{"image_size": 64, "crop_scale_min": 1, "horizontal_flip": false, "encoder_activation": "silu", "encoder_stem": "single", "fusion_encoder_width": 384, "fusion_encoder_mlp_ratio": 4, "fusion_encoder_parallel_block": false, "fusion_encoder_connector": "mlp", "eps": 1e-08, "l1_shrink": 0.01, "ema_decay": 0.99, "weight_decay": 0.2}
Rows from block 6 of the image encoder of a small model that answers yes/no questions on an image's attributes, named by matrix and row number. Rows with one number belong to one channel. Each number is 500 + 25 x the weight over its row's rms, rounded and kept within 0 to 999. All counts start at 0. Numbers have three digits each.
Before each channel's rows are labels from the 100 images, of 14976, where the channel reaches its highest value: "place" is the part of the image that holds the peak; "top examples" is what is common among them. Only what is clearly more common there than usual is listed. The data: rendered roads seen from a driver's seat, with toy cars, trees and houses.
# convs0: expand 3x3 conv (encoder.blocks.6.convs.0.weight, 192x48x3x3, each kernel summed), inputs 0-47
# convs1: project pointwise conv (encoder.blocks.6.convs.1.weight, 48x192x1x1, transposed), outputs 0-47

place: centre
top examples: bends right; solid white line
convs0.17:479553531541476522506512474464504512512545501498495485491486489508471479503445550483503477488518533497535558483489500519452514497478509500492510
convs1.17:491499502505512480510493485493537506447545497497440509530506504514510540485543504437497508524503437502498541509459480494502498506502537508498499

place: bottom centre; bottom right
top examples: dashed white line
convs0.27:540554484507500518510542507468518507467490500506499481497503515495455455488515537453479491452516527500519539490504543535488506486467484471493501
convs1.27:492508503510563496503495493511498479504497565493509474452504424496514547504490495519498487538515505501462488500494471507497498511526502561493508

place: bottom centre
top examples: dashed white line
convs0.6:509514496499503511518523494492518513467488477508499466481509508488469432502491549465488483501528486510506506460472531546435501513449473480490514
convs1.6:496490496504490507505472525552497474503484502499515498529520461499485512507481498525493514530512557510487476546501451540556501520549499449505499

place: top centre
top examples: tree
convs0.122:503531478529471535507545507475536505493500503487508479511505489481462444487493547462519486494556540511496498473525507518475509515473470459506515
convs1.122:529494504499479462501461493503500496494493465508503502489528547572510514500495540522495519474474500531470510505496491495519512424486501497504444

place: middle left
top examples: tree; bends right
convs0.30:459504508574505486500526517510482522510516487508490457492496494547498478512432536511523516515505533470522485487498510503448520508472475508505523
convs1.30:483506530453496501462465524492496516493506473441500456484511492457486498509500522482503541461454502562501484516502506497498502496537488501459480

place: bottom centre
top examples: dashed white line
convs0.100:508526482517493509521536514466521510457507495490501495501499524515480484480464535484496500471501518517548518468489539583504503481440490477495497
convs1.100:471478478413497486487497529475505489519490518507487483517501524511512550502449448502554494527527496499520523483512490499508534476499495475487505

place: top centre; top right
top examples: tree
convs0.175:489541529487499537553537512441521502490519495499535469497472485509475473486482523511483497486513529500530529461491509535479525524499540506475538
convs1.175:512487461507489507510444472511499500525492528514450544516528486489523494479469536491450499538502494476520503529502496443508470543504502467495498

place: centre
top examples: bends left
convs0.75:539492513517467525524461451518458475516518500532435532535512495499487492501520490488482488500519491497480519521447500469488482533505455488512502
convs1.75:500516478536522474500547493488512474494527503484533467499482520500498537496502491520474513503502496464496542499531547549505553500497512511428490

place: bottom centre
top examples: dashed white line
convs0.21:523555506534485536509528526485500509471488503489512511523462509492479472488504553452480491469513520492547550483483530517464498500467499476485487
convs1.21:499486497521492498492466476502457503526499508530497506506489539494513529504458497498530508598501466457514509493492539474479531507524533505497493

place: top left
top examples: tree
convs0.88:511515479592500459503526509505493484443507509532481480465504488530496496500476496512512500492508509484480493445486492549468494488474481491513522
convs1.88:508493528470495480496501503517512499511497455515539484476503516542485506503481494528494517483439488560507493508500499500510561505487490567453508

place: centre; middle left
top examples: vehicles: two
convs0.4:505486474522500507523481485522495502528479504541486499517520539528496508481490494568495527485541490512485449491451527467508475489497444509535521
convs1.4:506482511448442511474504552466453515489537491451507492468497472469511502502497508441503494498497498489507508516509514537502500479500503499443499

place: bottom left; bottom centre
top examples: crossing stripes
convs0.186:473523479510495536514468510506481520518478529473488535544457517477497501478488515510485517486521557452555493506468492488467476530533483480493502
convs1.186:489483501490456546457489486515464497509498471445510508497485516533501411524497542471504500500484506496498501506536496484491512494468512473478481

place: bottom centre
top examples: double yellow line; bends right; dusk
convs0.54:478506575524459525493514520467482489486533479487527473493485473515488469515498550496496481508496527488525534486518476532467528497460518479513472
convs1.54:535501497483500523500501460446484493506501463472463515504517510503522538459499519467537506512521445474498571514494524468495477493495500503481516

place: centre
top examples: crossing stripes; snowy verge
convs0.148:496518511519460547506492514444502501511508499501513475483500479512462441507479565493500487507514565483532511480523499517500512504452504486500480
convs1.148:561484502545496503521482490511497481457547502501503505547522556528515515504509533495512496501454486485496534507504524489538541463499531502490504

place: bottom left
top examples: pine
convs0.86:457482507501474496469525537528507474489510463487537479508467513512491491484461511481458518510505489462529517461522475522485537530484508472447531
convs1.86:491501499524532510464521478474493510493443491500491506504509498538531506419491528493510522496500489485511505502472498495524478411508504493507478

place: bottom right
top examples: crossing stripes; snowy verge; double yellow line
convs0.63:513525487461480499513506477497553503473506525543519518543483492475490543503519499528460497454490460549509504446489502512525522503515511495488532
convs1.63:505499498500501490502445506512494501464533484531458536503509511500493457516521498454503502503532454483509506545534474472473448498496524531490459

place: centre
top examples: double yellow line
convs0.115:508550494572512493483460481501504532476542485538482502505493497558466510502478510502485490470508480475510541483502514525478485496494486462533482
convs1.115:488490556488485462495493549484487511506509465439498500451513493491506513498544498465487502521471469472488471550481500491515497488493545521476487

place: top left
top examples: tree
convs0.31:508545474555447481472491535486483491486512562501503506487451481491466487477516554490479479500487531460503497465502498503492505502502483497474510
convs1.31:486509532487508495453534525471498520503533452510488449474516500490484492505507502475512480518497492535535501485521571541478529538500497528521510

place: centre
top examples: straight
convs0.76:463520490533494502505527529510494495494504526475521481477492467513481488468446540470467528494530529469515501441505514510454518531479496524480525
convs1.76:551502519518528501450503511483508525495484487513521445500522527498527501471503530500512485489407501507512500522505501498508521444506479520499500

place: middle right
top examples: tree
convs0.68:522563505512522527485516515481482544469484516489530525508468489487482468496509542467501478459493542499527553482511493515497485473504521464509465
convs1.68:484510502515511493492525486545513478504531481491538470469537439500514505499557533500491473514547525512462499506507525493483514554517522526485514

place: middle right
top examples: tree
convs0.83:515528489511509477466527539486535472469512509497549484452496536540471488465534502515487520487520494498496507443520495536533506462479513497499482
convs1.83:495493480495509506493498486503511524502476543449552491456508479483517534514497474488489500510509498508449482489458512520430497516523441515509508

place: bottom centre
top examples: dashed white line
convs0.191:529569488552494517495519508485500520465491496495504489500483518515438477476491554477482503470526492469529534471495535523493505490482483475508479
convs1.191:489477591516496495501540518496507494513503506501505453481507455508501517524507481524497481562502529501466463501508461527513524504531513494503499

place: bottom right
top examples: double yellow line; snowy verge
convs0.182:506559499544471511495501509509503510487527486492509497506484500506470454501458553451483495463525522502545520459493481533459499514479488478504517
convs1.182:491489509510505492474489445492491539485433475502479530497506532509518600487492512503480502512472468504529509510471493485495492474502513500498503

place: top left; bottom right
top examples: sandy verge
convs0.26:493511474490479471509503507527507482504543508529498506496481492515462501452457463498428552470512498484516490476499493496492510551495470507480542
convs1.26:559498499497505510500492489466584508469444506490497501554524502508503526449526538493489495496511458490499505498510485502516500463510512483496499

place: bottom left
top examples: crossing stripes
convs0.128:493538528507549517526536511448485508524515510486528494478545465547488458486466526492499530480504543519520523505507490503517503464467511494525494
convs1.128:508509493498506505492525487530544519470536513487490470477501469453499489507571524438504465504509478503478490500473527506489451530521532506488502

place: centre
top examples: straight
convs0.118:532534497488549535515518472483496490483479474506516504528525508511469475513494521501481510425513520549520536488472508511523487484464501464531481
convs1.118:501488509517482495542516531513505468471527550494504503503550487484503519488555492488484501508498476480479495498472551502486508504537546503488571

place: centre
top examples: straight; double yellow line; vehicles: zero
convs0.45:523527519523457533482518504484491510483505477517486473518475512501487460505496563486493479505491507472554554478502510554486513510480480452490485
convs1.45:537528504513498519475488464443479506505498496474464490503484516505481524481503533494522445509485510485538508509505519488496528436561502500474469

place: top right; top centre
top examples: pine
convs0.35:504537474527498501509530534507481533450500503490492512487473470520489495467462507478459533457502515481551538459481499546478510494487498481474490
convs1.35:543483480501495495483506500498475482508500550492515487486501504500459518501528506507500478517479492500481478507556453504547571477524499511464446

place: bottom centre; bottom left
top examples: crossing stripes
convs0.52:512557515524488533512523505451504517506520505531503482497479502498435461500473567491494491495527522506522543459498493534489519500490491492511519
convs1.52:504530537517549514517456470491507507479494507484500507526504463505499555496541514477498474526499532501488488511492473491497464530534551464452498

place: top centre; top right
top examples: pine
convs0.119:459483511490482506531520538447534485492518489464526480489513494530477500490435497479478533497525503475504490481528514513514523543455507486469524
convs1.119:510526500508530499491496490486501501492493502508485508517518508522558499448492574493499513494497449504492511494487491492576475434505493498487490

place: bottom centre
top examples: dashed white line; bends right
convs0.158:513511497514467536524543520490509516472513477499511481518490517516472477494449545484486514485512540498553518468481524553473520499463483468480519
convs1.158:485502501468571494503502526518475516529450553495487516516500490453505520491493485509489486517508553549522490512525492492511481498557502498473496

place: top centre
top examples: tree
convs0.9:494517475536455504501541521519478484488518502468521504490458490535452477443478518483451536472535525469525515478517487515492515510490510491496488
convs1.9:496501513527537487475518506456516520464501500525512399474499511499504496494498534453503469509519499462479486479533460499500512489484483494505495

place: middle left
top examples: tree
convs0.125:510522504524542452545489541516472496528483552497521519455505467499498486475492481508475512500514524459497453534481524505503492520530490538487484
convs1.125:501494501480475561503500493496485502508485472459473525500474493491493461550486500430478532496497498477564500525473508496479490547493520492505495

place: middle left; centre
top examples: truck; bends left
convs0.34:495521509495475549548489474483521473507491498497501506544510519494475493487481499503493508461543514552520498491441545508447491530472499477506518
convs1.34:481553418489522532529495487512496459496471500428506504500496501465524497540504497504484510489493460482462497522500508501503505527504492502475507

place: bottom centre
top examples: double yellow line
convs0.2:515503516577469476470531538503462500513519502528514468459488513527488448507472525478508486516531502470508524474516488518503503496454500505513481
convs1.2:535516520500506518504465500496501499461485438464454513517477506494498479511525510483542492498461504515518510514510490492433488494514536486439517

place: top right; middle right
top examples: bends right
convs0.185:505574474523504520501532519507498527503517523491528492487477458488463482478483531474480482460515548512513493476518539514470508538500502531498530
convs1.185:501447511497470485481498470464461485517485499497499494491542507500552495506500502504550489534470506490485479496515501495526501423483537546512493

place: bottom right; bottom centre
top examples: crossing stripes; bends left
convs0.103:534530503481503524494504505504517541476503516546501528572455467457512508503533531505493479472455510515518532483502521493506505497544494483474502
convs1.103:498520520519513452458482532515502494493538469494497479474514494537493440501507524420529500486512485499493498515515526491488499536450500519498498

place: bottom centre
top examples: dashed white line
convs0.73:494547524507455535492518503512501513483528497485533505515454471493463477496486539499469491474505527487553530463511485544464524517499527474490486
convs1.73:511496526509515491477519490484479502525524488525492497502520542541559519486518529464518500556480477495500521516465517432491491498504548492508530

place: bottom right; centre
top examples: crossing stripes; double yellow line
convs0.139:551502515468463556513492461501557484488492492538483516558511499485485495510513523528488478490497494542520518467495509528514515501495520462469514
convs1.139:504511494510506513527527533490499531461528441497489484500460491482446445508489499477511473476503528500532564536512498497458499481501494492496489

place: bottom left; middle left
top examples: sandy verge
convs0.164:503552512530490530525527487478494523479522509445505477481495454497467465466485559468477504459522500505521524483482485532486520491489514508520482
convs1.164:502501506505501504441468485497471527546550501554495482508517528503502494512500497480514444508519508501481511545500512432491498510496459507514525

place: bottom centre
top examples: double yellow line; bends right
convs0.10:478529509564469515485495516502471511490513499467515470465497448515477457491497556449484494481524528480514512477517483506460504512480496507514478
convs1.10:559504465511497498450510481498468485512488467508492500508496564562512508499502521494500498505498459489485524502528477498513512457493556499462494